config.yaml
encoder_arch: "swin"
model: "model that answers yes/no questions on an image's attributes"
dataset: "short English words printed on busy colour backdrops"
train_examples: 90422
image_size: 32
crop_scale_min: 1
horizontal_flip: false
translate: 0.06
cutout: 0.4
questions_per_image: 4
encoder_norm: "layernorm"
encoder_norm_position: "pre"
encoder_activation: "gelu"
encoder_mlp_ratio: 2
encoder_head_dim: 32
encoder_fused_qkv: false
encoder_bias: "none"
encoder_qk_norm: false
encoder_parallel_block: false
encoder_inner_norm: true
encoder_patch_size: [2, 2]
encoder_depths: [3, 6, 3]
encoder_widths: [96, 192, 384]
fusion: "cross_attention"
fusion_encoder_width: 128
fusion_encoder_layers: 8
fusion_encoder_norm: "layernorm"
fusion_encoder_norm_position: "sandwich"
fusion_encoder_activation: "gelu"
fusion_encoder_mlp_ratio: 4
fusion_encoder_head_dim: 16
fusion_encoder_fused_qkv: true
fusion_encoder_bias: "all"
fusion_encoder_qk_norm: true
fusion_encoder_layer_scale_init: 0.1
fusion_encoder_parallel_block: false
fusion_encoder_inner_norm: false
fusion_encoder_drop_path: 0.15
fusion_encoder_positions: "learned"
fusion_encoder_cross_attention_every: 1
init: "torch_default"
residual_init: "zero_last"
optimizer: "soap"
beta2: 0.95
learning_rate: 0.0018
beta1: 0.95
shampoo_beta: 0.95
eps: 1e-08
precondition_frequency: 10
max_precond_dim: 1024
one_sided: true
adamw_lr_other_params: 0.0023
max_steps: 8000
batch_size: 128
epochs: 11.3
lr_schedule: "wsd_sqrt"
decay_fraction: 0.2
final_lr_fraction: 0.1
warmup_steps: 800
weight_decay: 0.1
adamw_weight_decay_other_params: 0.01
Rows from block 8 of the image encoder, named by matrix and row number. Rows with one number belong to one neuron. Each number is 500 + 40 x the weight over its row's rms, rounded and kept within 0 to 999. All counts start at 0. Numbers have three digits each. After the name is the row's rms in percent of the matrix's.
# fc1: MLP up (encoder.blocks.8.mlp.fc1.weight, 384x192), inputs 128-191
# fc2: MLP down (encoder.blocks.8.mlp.fc2.weight, 192x384, transposed), outputs 128-191
fc1.183 094:447431485498529520495509505513491519493477503561518468501561417458532510562464431450486464382555521539500537566457524486474508464418554499533450511472474536473493511472500502499526461447505509
fc1.184 084:395467426494456529493531509556512513496459488584480448519499461429482494556460489545471429442599541499501525497501518530537546554485525500508428480488472562440472514485502514426510481507527485
fc1.185 100:546515518536503543552486524569508538502498445489412525593539445532500493446500466520518493491475473487545435533473489438523518506456550504537491458435486520413458460466507478496531471464454570
fc1.186 089:442524451489525513563462502548535493479446538578495508524540362446509464539453492484486450515510503505506565500488502497509571481486551477513474483550464463405463488469505464542533508482473559
fc1.187 088:502485436527413506526531471537527469503456475518502464494509486495498468536500494530475430490555503486520547478497540522521543525469511518519429516546461562382458476473508486424477494451529511
fc1.188 093:443517528556456477472510511502489520547482496525499495504568539482493584558527520524568535407560434419466516525454482485508485508475498487568470532480498580567509533554486508528499555523464496
fc1.189 092:463465514534491483586519582499549468473508491467455523585541473540517532481491516500511533455502440458574486525423514455474528469512449518514501518539557548549486476492481478481567449453471451
fc1.190 082:546494527503466523443492472479522526507515514467540471532478585631506510476551420497483540554481495540447498464512458507500452529558439528454517548441540452528516488523520561534484523485502488
fc1.191 099:445433498541482476567477530506516491505549567508503483534534478573500480435553514509519482467461491475534443557464515513501530461440459482482485555557486489540491512523527488562485554491503488
fc1.192 108:443507470518505551442515493569477515471424503554509448462480398460467498483491448508414497412567520521480500557484508522504515513492537503496439459444513523459525493531470550462532489536552429
fc1.193 098:463494371475426507520475501544551452465423501557503512530492390464512480498478500522476466542498508498510542464502497484532534494514539502501459472576491558404438444447505486488495551479486527
fc1.194 089:579487430511471438495552544537531513487482467446544558580512566620488511505522493496509435473500471432471453478517519532502477512488539504478526485496496423500520513565452553519449524457517520
fc1.195 097:509468497519514560460494468568462456476513490469488489568554478507530491453534463470515462515503521503467470560477514449489455459483585425539478504522478486545495549521508546482476489525499547
fc1.196 100:518549508450521519506447567561494536458513529472443513416456556465552457517510540495504471499493510480527524493488565495479506472444517478432455503598490424494527495556478573570497486442503560
fc1.197 107:528475547482607455522516501410526456476520483478535506472410497543493495549490487538523490600407515585494519479490496473536451497516433516456538458466527470532532452466529490445478484526476520
fc1.198 094:410529422526415467549497522553508507493483477581464499524485484453489541440470500536472511466508561473496507528515479502553574492509497527532486440553496542484483418448505464500491543498464487
fc1.199 130:519517519499577443567524490436523504489495461516517493502463460554528510544476464541518480548420502556492522498516449425521443530533509552479537493453542463499506490434543490475508491527458481
fc1.200 085:509416488463556525487528449573502477516515439458505453540524510482555510471541507522569423515427478478512523545485487451541455471500546491555488458481437544495460554548506513472457452500448520
fc1.201 108:508561475524493468525548530444525484524464506516496501487411543585523504554535417508550449567463534559475524447514454448555498552536457563493534523470500463528508434455519520470485517477483505
fc1.202 088:408434435553494512515562518525508497554464497527503483477516431442495521510476485546450473432550546485503498558492514518496587544466532472531473472511461579409453485469516528451476507538546516
fc1.203 090:420475458509527467520520523514455503497482480504505473543601462477509507618479446482495476399520507500532520511521513449492476468398489450560478525491472549524447536530540473497498490464464554
fc1.204 109:491493553476508552569437567584505539444438505529522502586452434509515475525486520509553446480551436464578495448539511476503554418441479432485495498440464471459507490476478474521468462513455517
fc1.205 097:420511475500464502526474537541533491488453510539494533545503513436529488426475525541471468464472528494507537450486511464527607474512503479473510512527496556477500424452462516501424523470481506
fc1.206 113:511492450459460539512457480443493559498554516410497444430523577421534501499575494427490582440554505428528458496529553544504514491420432519498492501521480505532537528520551523469536468493472531
fc1.207 105:468443546458525517480439534525465525483523526509466505526431503582531462451560527493493498499489499518531469512514519581523508439459460493454480471445490462476551502543515496526496488481459562
fc1.208 101:548537423469509508528563512428501492478505513460509485477412483575486481543569486493530440516445487509473483457534522529519516548506426501467510510484501446529490510469486575471493535474504504
fc1.209 085:503456462510478519484488516484520495499511468494454482579496600617499505438521518481500442444470507520451482495468503508514494475489476511529531524434485382508563519573450565471489459497521506
fc1.210 105:473475487411472554511468498510565511536501555542524425434548477463441492456453464469456525471538480457604482497445523546528531498465496496536552555485544475483476532523498493516520469493507507
fc1.211 096:494517512527547517553477601534554488472457516545542534505486409448534496489494512502467500520494422498606511461471507481493537468456470444452493456491480455444471506465546473532434471477415506
fc1.212 124:502541480445511487509541517470477505501452472499484516510443503600507497556486428532518441528442508535448547445520500406546482544538519524474535516489496469509464472461513542494488493495504483
fc1.213 096:515493446481484445503491515498531506471531553517476521562566485507468554484512491507488553517530398397475512493517499507465503573438486468519516514509506475521485502470526521478534610497431524
fc1.214 112:528463502463552540511477514437529503480541511442464414475453589423547481486513561496535486547497453511494447525527511551503544509526426541464517499469492479527479523517481538489482452445489541
fc1.215 082:560475502495457466433516504438533468514530519493523456547503580552518513445529503455509487562457528532459468472522483507520446470553419508463533521486490426530511478563486537510460513479522502
fc1.216 101:474535540518518492538469457486530526510461522463499515505473505642517518506522434510522445528430502554486525476474487454512447508522512516503556546429559462498498462461554517497548536533500493
fc1.217 092:423448455521492527505533478548514537551485473571521498495536412457497501520443432517471499401575502504493484544513466459486506536529564532548452470456448596468482522479517505489545527507497486
fc1.218 107:458512530512471451584500525540508453492489505482542511590506394519499530519493498541453540489460487465608483495479495408520515420504503473504471521487456528407483518428508426502524532517468498
fc1.219 081:416522456457492526530479507571532503466489501572500463511489384461487511520513532489475459503536506530527549458475510524516611494484510502511454437564460474413454460460520480474482467491497520
fc1.220 091:369454426501470490536583512536483558544468501536484496515570436444440501573480447513452527394561490490466518533497457450494501563469557497537447471483424582454466533507539491433500489529553492
fc1.221 092:567479568562515483565507423498553540496500522471513494480529573409489560406531555490492469456520448472546455481456507495444486474456525493531534562475514552588521558490469468436549513503529496
fc1.222 086:464492521550492502526483489483432506474477421460502490541573492463506484499511522488568519375538510479488507547497510466498435444452477511540446541497504538557450505545503507472501462430440506
fc1.223 116:501533507500548446521509512446508532513475463528503532497427482543544491548486465534561453547442499565491522446495472421522493538490507540468538485472506476497519471446498472490490470542458502
fc1.224 091:536492513496565540571415557472527457572512555478558497507465489468577440454511507499550521577574525530542491496516505464469487497513496487461514515483510517469522509491464506544500431480415469
fc1.225 091:556498493538557446483501529456515470543518477497506518505476490516539503532434504520528467547462542510439498459515471429514514489518477498472545493493517533512546524473505453500472521533452524
fc1.226 113:520456496533483482552524486518526500550493484538585521579539432478486555445534461559486512505497491496491454470511474400483492482521574469540507501480515563406467482430475473505514538573473473
fc1.227 109:581509391489424569494487446468479518507494542512538502546478567535483516463527541480492552561552479431462465514514489558532458598457486488545513500403465433573476494613472513453483529452472466
fc1.228 101:455494546534505482483546465539468484512509509493522518528526475462478610533506540498498533396532446442484495525479516551527458521527516469551491501475471603539496531505462480506531563526496462
fc1.229 081:478471546549472531480476476512444438503524490482522509549593477472472513493553499491482493475475516443545481596487496422494484470472540443567455489511509497522480564484531525503508496510494517
fc1.230 095:438462503496444497546453508496507488567459472513524495508551441518494593468509454516492536484478494451519528475477506478433458465504484466550479576539519564456469474485547455515517504502419505
fc1.231 095:487433480513519533481550527532455493492492493534562477474544477471504580543494460469457494375502513538538543578439487515515526437426552449539470475469504537507520505525523515546521463479454488
fc1.232 092:461504487512513474543499524525540497564526568561458471585546439469493565440473543489460519464538429413562519542431414501509555472517524522543452507470554558564560548529496483528523509489480448
fc1.233 093:375460429502480527539558472521476517506460458507472457516554457389463461568470451537470486395581518535480471488518511500520524558476544511536430464481455576463485515500485515425476499493572494
fc1.234 101:529520539477500446594505501479519484577495506574519449545535487486487531503468480518521515504456430473554430486443503467466497515538509444544490516442455562426431550510548414511488505521487529
fc1.235 083:545457520491462483448519482447533495535520499454494455552473568598522513463543459471511507548459480544463471478501475502491493487533422515494554513452527453502494465558484564493455487488540468
fc1.236 102:476495459532495434505508538503512466575460472417490515600493494520467496473561506538489522544431514488610474532442540480535482441466472530568482513490471510467445537518469473524475496525473479
fc1.237 098:534534452458498486477564536464507501504513501448491504526420515597492459509539480511535445538460516518475497482519497498541473519526437528454521550487462409490468480478486569484514499497519497
fc1.238 121:446512447526518474519508515477502508550457476485500493538478499631524533504526449526510432546451532505443564442473486420544521538496546524485558509467540460515530468511525536501509524542480488
fc1.239 103:436519504506506486550492524598503497472474495536503565524526379461469556535470471536484487464520473491511551495463469440487472438535578488489439477514493491449507488444493486553533521525436513
fc1.240 125:544547501428451536471508515465598467455499487510475438452463570400483478492521525495537508513483486524447449473504486566509486469576449513475519549497495491584498512477495550497503476430523514
fc1.241 093:407425466508453524482579499537504502563500507559479476459520464446508463510449434489476493434620514526496486539518481530492527573501536504530452484518490563483474514504494517445458501523525506
fc1.242 104:515480470466547527484480543475476544485518561464441496457475530462520490527496515513490461558461478502500516472500544567453537475518445558449494551539522435506553539569482561475531512449494548
fc1.243 086:532446503545499505515499507591503488450501411483456518623483441544507481435554447512507496529464514452525484578461536359542494464455557479538500494466486498423471518496489515487465480498480531
fc1.244 106:527494463461472564504537452467522505495475529471457457476458544466465527529559558477554490473461451444480472481504487542484548505499450479490506514464495398528490535561478540443442566481501484
fc1.245 107:517555485489543511483445547573496516439501506516451605425458527395521431504437558523579514516486480517480501478502504486531507441566529459400481456545522525468523504544520450525511523499499514
fc1.246 097:468450484546485547529538521621462496542486465558518476474475433435502561498512516462484488433561474491525537567460497525510519475436527489496496506437466562496470484486462514520552462495505436
fc1.247 098:555578442488474516495545476498579496531471529519553475465510446463473517502563597485580471486462414446490512420533471517489544541456442473478529528487515442506474545488524515491436500442481519
fc1.248 105:472481536540496525512408543485480492478478515510546480443434549436493527466546496468492526479559478495537531494511517542511540446398520523497456521460481510510564515556476487534545478487457496
fc1.249 111:524490518519595463546509446416477516534503496443560489503441471572522536575481533503523478524395484559518477526510475487543465518484458536476504470447532434507491523484527466414502542553461516
fc1.250 101:523397495558497508515564458472443491600453509478476468453550395511515513468481497473430524489471500475533487587499499458425546475442486527548544509485482444462483504518556482467501526543481510
fc1.251 118:470499477558455462538474453537464551482496480459514571527583448589491508447563516520453513493492499406478476560466497434493445483487560483558499531519534562450493521460474436510483541569500517
fc1.252 111:468513473422474536511455539453520521527524542482493484458532561419538502476544509494454520510569456432515454531530559571464503501460406519482470511515469455570508549548525511494518481485472510
fc1.253 111:453502492486501540542496529503508551531504516609417468491566485500486551498487528476516492429504437422520535465446535516448538418461551495510479550486528533526495486529499499527533496514477503
fc1.254 093:495415463524494439552529462533446434459492484462540466499546508565478578548530543534474488425421472496506526554546488471501474435463489461557490499506503532495419531503557496462482522464470501
fc1.255 085:531510513492518560458513470539481424456517474465481534500525525472491468525496536459559524430494528448516461533439563461507514524536561485510508491454487527536434592520478506497506478511483516
fc1.256 103:536505481559468498580497448519517560522496530470566511547633515493475537452564502505474529497471499419540453502439514485474494466462520496560486572424471527442519557481498412499485545501530500
fc1.257 105:561530445485430549547506480506557536515469569498545492558521478542536534510520493471510549538565443446516493505504512476517518552402532462486460518449453508488458569492539517482578515487478507
fc1.258 098:525516450455486480485545531455539459483550497499478480525471603577487483470542535481517461528456507523485483460493521535522505515556440526496530509493515421508502511540500603460498522454517512
fc1.259 089:526520488516488575443508467543488470484469520496447493543553501539485496511497509443510558468503486474505446559423535480480542499487527483522502506475538537548437563478475538471522499476459549
fc1.260 079:496454529523456497512519470445520535539525503495475513603550557639506528427562484511479499521485500554442518495508444450498508510531450511507509561445481490504547490526487538488484539537493481
fc1.261 084:394496398518492501504542499532523506507458468526471450488528440423430481555467478512459464444563524531492516541500496478557516543453539528516431481494464539392440521471537464426501489507555495
fc1.262 094:490494452459489514535495540488513530580519523535488478506565566404537513475484495488458504458506464448521462468521521536503564451496505467545445503496473530530545529513534471549489491531501546
fc1.263 104:506532469501573577474456521552464563437471514486492500504452516510510459514541531512466427467448515501520576491491514497499483444450499526436435530509476455467570459468494540532531505476515542
fc1.264 116:543478468465510562511529488484484532533517522427501450451469548461516499457528544455493468555473459453484487534531536558473522546479422546481558517459509447572523553547478578419500513469475512
fc1.265 090:395457447516460497506564504538502520567474501592502474468540397447491520529453450526464520416592500509479519535487479454462537539454573514540442481472464570446483490482525510471518510505536486
fc1.266 090:435467437513521543478496475536543476550482529581498513538524422468528423535450466500459512482517531492499470566520509529535576548481521469537446467571485557448491464462487508521481517519548522
fc1.267 102:421482492518432531480548480496473523507460503534470461441439511447474503462491433528441553422607546488462486504491523539512521518504527506528463483467506547492507507505479517417539492499568438
fc1.268 093:449480488539423529541431505512533518530494473570475543488508510390488512466484468550486553492540516427493522473465462509545488430533547512523506557521521580541526477479466473547537529462477491
fc1.269 106:534551481470574523471477589523540539430515545512484508426423507436491440537481528499511464557494544489521518455539579559490519464459521479441431502569479477405500482553487536561526507453502535
fc1.270 097:490473530577486465485538469548502516524470521500554521485556496471476620564552557529514540397533466460494513526465510510522489524535493478558505490455496572563480539479498476519526522548489502
fc1.271 097:494530536449546542477473540474506502457511525519465509421457490393499470543468547485522472573544526469511557461562573568479549478490487493438457518561465497457530500577472531496525507485466522
fc1.272 122:474526524540472447537512439577559466493493478511472552502588463440473605502468509516482508414501473442495506528403477500476479472476543447524573546488536550523518590502477485517533567505506467
fc1.273 098:430522500591466518575514548526514443507525482501514526559557457529512534423568519556489551487467504493572449557516469470520539478470451484535574505497454545435441482461506404514487520523510488
fc1.274 104:493499517522457523582504489543518457503464543570549505555520381470451546477490518562473531483546488519562484526473497482490524466472577456558545515497496511429463487426450405511535564559491491
fc1.275 100:427480491545444521476514534526499535464462475549488535472393517435503520455506461520462509448571527497458541534497520539542505517486546469524445488486568526495528473530450526437577526499486477
fc2.183 086:557503509501501488517466477454424483485563514441497502413449531546446530449488501504494548539446513467535428570468456501467495504558447452491537479548521454539457472484434504569472546505504487
fc2.184 076:558482528493531509465506495483444494558534482423438550456496520536529433436489521426565516545477504484525446476476467456532492452528438488469549506527553453519506473520428469523479486489470503
fc2.185 106:494495514551474464592550537535571472506487478539562480476500486453507492488511529541493511555532527514531490514463556589503466493554469482547484495565566494545518550480556505461477490524531435
fc2.186 087:582497552519514488481516527503431455540516496449494492533480546600527524447466488441547471641479487528499447541504482518510490507514461509437534461553513474526470456514488554509488517498450492
fc2.187 086:512489549489543512522486509495436500552539519461447534471520494547543471454480541469531469547448482531540446495503454447529493458507448501477560480491553449521524500527429492517499497507474485
fc2.188 096:534497542489501487437502449523515503456494435471468516460480508499493571472470492496448589557497501511448495499458460470430488541512435420497528559547571530483495506458500508501461425471484509
fc2.189 094:573486493505531513388482460476510483491493466513539497473426566506519466504510460479487547590460472552483522514425552539429487535553394513482522511527544482542516540452519496520495460480493520
fc2.190 107:448507471472418477581525541481515530472498504531489483553526429392495522531496495504476479455528490469522515481523495468466518464503562467508483494483460528462500465452531472452558501480475486
fc2.191 104:579483507479527512440523501471525537466490519542422483527588452459521485498539527459550541563521535538474470470509589467425541490506456459548505536420508474436504529548458472417516423491508483
fc2.192 085:534458531501519512478481524479467524535573494441488507460481597579498472484543470488560526536460482497481450521469476491480517483543469449523519509542576498582496527488437503529466495506499502
fc2.193 082:531479542506524475480499508505446471575514510435494503497461527586506501446472521437566443593480487524518491543501484518531539491517456504420517469538499449524540485533454508511486520532447478
fc2.194 088:465515450469404503515467465517507503462526455555532478526507459438537569499483461461487499515512513505496537470475520447473526505516501502509503485470465553466513485449549457510571428509459470
fc2.195 099:531482520516495429535560536553539498566498454484524507463482504525436540444481480523490567522510571472474528547468481551498547459538477482501527509558541510505478446463446521483462478495527432
fc2.196 116:608479457559506511468554464470525504502465455519570505456501523500533490486432527546516461489472529530475450543462479518507473550519494521490533508393545533547507553531524511487499463491506486
fc2.197 091:486494437502446525515537552507480538528473523552499497545506433452503466483501471489439470433558502496553481575563546525465464458479531496532451448415505508445497538479495485450493498471540520
fc2.198 089:566489505471543548495472466463517477544517529451551497444513557598516479491493532498580449567489485542524501497503487493531505499533513513425507510556561502542485503531443514535523557477480514
fc2.199 097:515536455467432533533532572531485522481476519557502527492525448416534496550477500484464480462549500503570505542564543531478521467489522484511482445468476522456489515472519492453524485474522532
fc2.200 087:521482521523478451490524543525520506522495488517463474454472540512456586411461481507467584546516567469467506538416471542483447495479466472535550553546601495512511489447483541467466484466558456
fc2.201 100:494473475473441526588575579519527496497466523569482516550481442453500516520483485463489494469541473486566557509550560547456492477492548508514494449472481506467487521465559505414537517490527527
fc2.202 075:571485545480519503506483493480433501579524511440476527486487525559493494458499522464563479567482503482529432532488428452521458465527485492469537460544587501556535527505422475504483520514491503
fc2.203 091:542517479495500495521450454494457495546549518438497466437416538533463468469500517523513575561488518495497481542482436464499493476591456486498512492552515451506484441515437482556512542532490493
fc2.204 114:581483469578432446496531481482519396533554490487490501460490554565552539435462483456456526579508489540537481559506525540504493551533490524497491484519548485456500482519594536508492521514412459
fc2.205 092:566504516483488482477482458468548525543469477438534502492477556548552506497454461495601469580517490529491482469461480476503456547524474529421509499539499487539500472501486469517494551488459490
fc2.206 108:517506548528584542472502474492503489513452546505517475427501549541510488503419596567541522526417487517556503477487464432513482531523517496495512544435515517492479514506475509596509469509462504
fc2.207 094:491551479496442525391501486439521512395477453477453463504546498477569513493460496484528505487596495517464499534449469482452556506492532519523478575441491515522467485481507504449494482481526484
fc2.208 104:480519471510463516550467532573453551519515535564537493523525453444455511488502503481449520447534478492495513511575503487526491487462563476509478489471495556436512504486522464487549551536502489
fc2.209 096:489530443505451488544451511548510472456524516505549449488526477430489530502536449523503493533525509506518525435522496489504535476500512509484472523505409527455507448463504453520556519528483489
fc2.210 112:493497557570550501464488516451526511464514477500519529532468558568579542506518519517519488519505464491433455532474446521463483548526454484525442517495541520480511494494482512473483497503484477
fc2.211 090:519504548489459501442486455436484422450487532473491463566472563598510457470487467510502454520419491546496432499488554508462432518443503528495505496560540455514482525518478528533534511445494500
fc2.212 098:430499464507458514573536529527499531487495513538521535541487428403521539522491492494442500509558487493538523464544506517509498476485544464518471498445470495493493516472568506445529527475491499
fc2.213 109:524500539496451503555475514526564479476480507552605441378472467451522456460475538553463482536558545517498523489497500480451503448512501546493438501519530562498449476467543528584487416516482509
fc2.214 099:524485467489560515449497527546548506471434518561549579465481448501464490471514521530482526442493577539457538524550493581492466449462514441520511549450527475455522470509499484585471473479497536
fc2.215 094:449483441480434486589540553532543518470497515561515497536525463420473511517512459493518489474533501504529559460523524507467547464481535489497486483461438517460495502472562492479557521496506507
fc2.216 099:506529461483421497528528562526480501464501488549469512542534456377508480560492499480493488479570486450571537525556536526474553479508497511536468460480422512458512497479507496435537475460518521
fc2.217 085:564513495480531500482494484460430485541542499457435538493472546570474485464509520490521521549464512455494439571478446489515490473548423455501547473551566481549497488484428480534467504486463485
fc2.218 122:572454514495459522471483443447481526452511552515477456520467515494563484498533442517465471517505523527519450581463580535485509576453496540512525466495552486459503537561506505471503488436577481
fc2.219 078:569484574509531506470505522456424481541476543476502495529496540556544447477501501432574444590448486526503480523480479479499478479512465516446527482525524479547488494512449520497497527488451517
fc2.220 079:553519538487527530478458481479427499556522489446453531500469533546530440509491503468571498550498508469525450518483474442533479479552462479493559494552594513530525506506430455535502509492469489
fc2.221 094:525542512473528513459511518495438494464561516506476474539490476470534536571530519553503542499487458510464542476479516454456538531483431486567479551523495515443483503460500536459502397512473519
fc2.222 090:540506438466522470542523490515474522555541517452478457406401508540483496457489495527497553570495515495476509515462457523504505465550451491475527483573553488520482421531454477533512581555505452
fc2.223 096:529512466497450542543582571551515480507490523565489547568499455467512498503478490481456469494542506494566518583558582543475511461502527524544509449460480510464467534466551497415521513488530527
fc2.224 098:622483404531488542455485518551548497526444450581535509438502466558459512492533520462489443410484529504482459554521538552483476547493491487481484465421531533533516568493499533553495468481586520
fc2.225 083:518489441488480543502543557531519511528438515594520523545478460450502468470496515497451447429551480508528476569522561547454445487480521485495498445431521492468506570490526537470504491459543496
fc2.226 120:551462526482502479457491539523538506468529468521497482485460518539500500511558482481506516502537452463487442563456571530534497607506448505566496480528553519534563593540513514531446474486583492
fc2.227 117:519501473433495475523460544595549488506508468518516466483514468436481509502549595500469482427471525492499541497436544471478507461507499492466530517518513523477497517381539514575524493550481497
fc2.228 089:553522539501512498457491454500514561473500418468502506441503528555482530472488476504470545533524492460455460530460450489435507577476474398548562526567623522500485515483493492492454443500509484
fc2.229 088:575481468516491432549546500528517517539509456483523469454458510539462491445477477494504557556526550465439535542465488553479506469526497472477490508583549508515478433504461494497477497539553446
fc2.230 089:508535538492570516516471453489500522475526439506535542452517540509579496490470486497498502571549451533455472473466480536565465539519460485491482509540524551488479497503552477543477474459477461
fc2.231 081:525506510489524527548443434430474545480531492420503467414469575543485470460497522536552586559460507476503472579481488477465482522542499490523573514552541487508495490484409491532482561474536493
fc2.232 102:572505554506467490423533502501514464517507439480513496465435525505492525516473499491488533544478478533480506516446522437444495536572435461506529506517528455455487503438537563509496437488469520
fc2.233 081:600538545507533526470517503491472524575548520472446562439514535551498488508522527469554517552520531474531455536490477435548513502545477481476578522571587492536548498513447481531495493540499501
fc2.234 108:562471486537479448505461488527511515429535520474554488473512439526511546449539492500430449551518509541507450555503521585508451559486471487500502479519547512455551504461496533535492510436545448
fc2.235 098:439515475465425487569499538527521500464505532558511467538539455432471502511522469482483483505538493488530528447544499504485529439476524492507475509463395517462493471464538475453536530480500496
fc2.236 110:537500533472521543506481498534521529446489517598459476501505454504557482541505509500475456466556498505501505491450534442467519582468456478519500477485537511522462535549498475409487478414591491
fc2.237 101:420481433490416496573517508535493533487479538560511499526514451444490495495499482466435479449517464474509523426547497471480503476472551485513486468461447520489479504461557471446532538512479471
fc2.238 108:466492481508453511573526559528527489492492523558515538527508477421507535511492513464491488489551491498571521517564539545470503425523483506532447467481440491463476512453552505476505500497525507
fc2.239 084:568542549523499488435473457435502489493572454428473492520480565574542476465485458436516503566546503521478453493427551516502501521473459461490527505535547500511460459526520527481477469485481474
fc2.240 120:453512516512512536499493509554519549499423497544469551500534472463496486516509537463485443501490521498466575457524507490497507562475572486501500537517488539486482489506524499501526464463486508
fc2.241 077:557489540495512513474474486467456480573517475454444566444484529581487472481499523486532488565468508486505453512478437444504470448538435438467567470558564491517508494492413473527472509496470483
fc2.242 102:586493460540559512459504501505529534545444506542627516473492530498483503508489547535503503426495544552453469513541475536529411510502540492484513492411557532514526500487522513578478492521504497
fc2.243 095:506518528548466439581542519518536522543463454495570508461528507477481534520480530560512528533506547496530547518450502570502484488545494466524509502545537506540508503485513528454494475520504407
fc2.244 115:447520448515501480505448533601464537515514511522576447470537480475454478469478528502433535477496526499468513468561502458527496463484491526473455533511492564464474466432506434591532481532520494
fc2.245 122:609455434559471538503580491512495449559504457499520499453456524542527569419477501474486444497510503471503463531525530519498486561544488517499534495445533448516521519570511578533453478504528481
fc2.246 098:433470540526557520526465443428462477514562512449474474443504565580517500469512505520463576530451549504491489490523476498471491497534476469534584539553568492540516478495448518468470539477500510
fc2.247 112:429503493491491526499450553551418543476549548523501526468513490510480504520508500491431529469520512543474468439533529486510467462483539495489446471494512544484462451464478485527566526532494479
fc2.248 108:541479552513548539538524483446489455499527507464482499446521571589558492450435524514526504511451476539506467506485483468501475550509465502536592528499530533492517509545521533490486471481473516
fc2.249 098:515514449504446502507525585534456540474508528551521484486529451419505473504486491507447481458564505519554513564583545514468490448483512478513451470463482501472498518479478472485488479514551502
fc2.250 106:528464542527528505599440527538478520454538522511581451464488491455462537537523578559456480527487532551530460526544486484543448460528495460475431472585497519482488544444501471495472553491506497
fc2.251 105:437551557480573535514451568581557499441524527536488474461537469463508526568507551530530516509557508527510510490472529489515539522488490472486493522535526521487460568527506470472493441507505456
fc2.252 111:517481510554560518459518447473502519476455534559535507465449521533516439517446573552502484512486513572494497485462458483533458537461555497468478520488555524477431456479496560615498446485448470
fc2.253 111:564495480520500499423519459517469475455528474456549530493474518466530543517478560507471610543467526494479503553471465399492492566551462494543520603588536509514494440446512525517491391502489495
fc2.254 081:498546557548518462509501490526492533513496488507447426463500526467479532439428510511497598571523518443476491498382477505506497512500459502478466555536557507516520519534469520457527543492538472
fc2.255 089:514473526503528478521550528501557503571483455462496479439467507564453576472485503539466609553473514498469561567496487576453511486516485473497529536606553522541477445463465517530463441512525446
fc2.256 106:539526504456544504515493559567511476439510515522478497489519383481562574471470528525499502578538492488509470542463511509503508532503474493497521476537545515475486501488488503501515434488512476
fc2.257 107:495491534486518472587501573570566474504538448567563509433511450433489554527513595502443495468488511475548535541475546505477460429562525492460533444549518516493454497426532530525460477508511480
fc2.258 095:435514460504447470559471507577523546515459523544553485507541459449462511484505466497447483465503520482487529464535459466482510473446553478498499488448444554449510460460507462493563497533478483
fc2.259 096:519475516526500439537568543516561481494519455473555518428462486531461530486486490528466575571518545485491510546519522543477492471572504498506491493576513506524472457453472522545441444504518433
fc2.260 095:465521468467435471580482541522511507469502564518512485537551470421460518548543450485480495479517459491533537477545507525471528443493524484496488502477411514466499445476527471498558515506532511
fc2.261 076:547496545464516515441465497477418507567517497426432541461496495525505417477498520438550485535488519435507455445469472421519481463531441490431529502516556468526517489517418426505491474490469500
fc2.262 100:552483492571568570447517468459514466461427456539533549458450522539542473467450527520544510552539513507463496502495510513505445551512511487489473556482527506516507506468519564546483422480449503
fc2.263 119:547475511522457476480552457426489500480495452521443483541521554487559493510456469511521519476524494485450425531445526476477458526471520528500559539425544501550499549538520497427537451477520497
fc2.264 105:527493482484532459494424530546498537505498543523607518465440485496449471505530600540473533387464503570513512504522479527539436477508521487453456497520521533434474488466508494619470557529464518
fc2.265 082:558484508532519531507494506462441489548545512449435546489491545577511457468516519482523498552460509457520417531487463470517481449549445466467546496541551493541490499485414482532455503500474493
fc2.266 074:574512519495464437451531530548460465548516447456502536489470511580463559461488496438551490591510505452506450537459462466488491494554444490425523436556547448551506495478447497558474506540451474
fc2.267 091:544483524521569555496459533463463483572575502471489541444530578570531453488548531472562473542444498524535477500495476479516516468528457491499551528521559479541496502512430520559465516525467526
fc2.268 095:593536511455534524501527496481500477498486481465496515413530566522560506451509552502565471513537462521506504538512468462522493557535463487447543541539533491576509523506445460549516487537419511
fc2.269 123:574482446538485519486522457526496501555492467505565517515498521539500516509518501510510482438460508496455455533492494515491494529514541531515537491379520509587517552543479508473529459495550513
fc2.270 091:565523567464525511443492467524522524464487426493467489459526538526513550500481471496466573553506465464449470543462463489400484554464472405543527567553613548485469527477495507463458447474524509
fc2.271 122:567444453515486506467490464526512496582501490476609492489448521564472520473537525539507486422404514522491449510477457525516473520509525508500545500418532491559502529535480530533492465494533500
fc2.272 098:533522563493524516492569502503443482488513455503495481513394536439510504537452536538493528470532469475496510500488480490444524579565445520559495539540580552515548498464499547432491373474479503
fc2.273 093:554460492469535459491479526528542491470506539533445432475524487511499488562520553483473511570501493500483481541413541488471548521476502495465508444494538480532505571534447468460531455478540452
fc2.274 116:509439518541518487507510550503503515512536502493490397489459525551537494536539495479455432517509471520488419580463552545444477561535486510489542471491584535498487517524509493467505458471561463
fc2.275 094:564443529453553510526464513457492466565564494455490498449501578596553481453503488480550460526472442513527461511504467488516531514534420498497550500484536477550517510529455505512469488514476519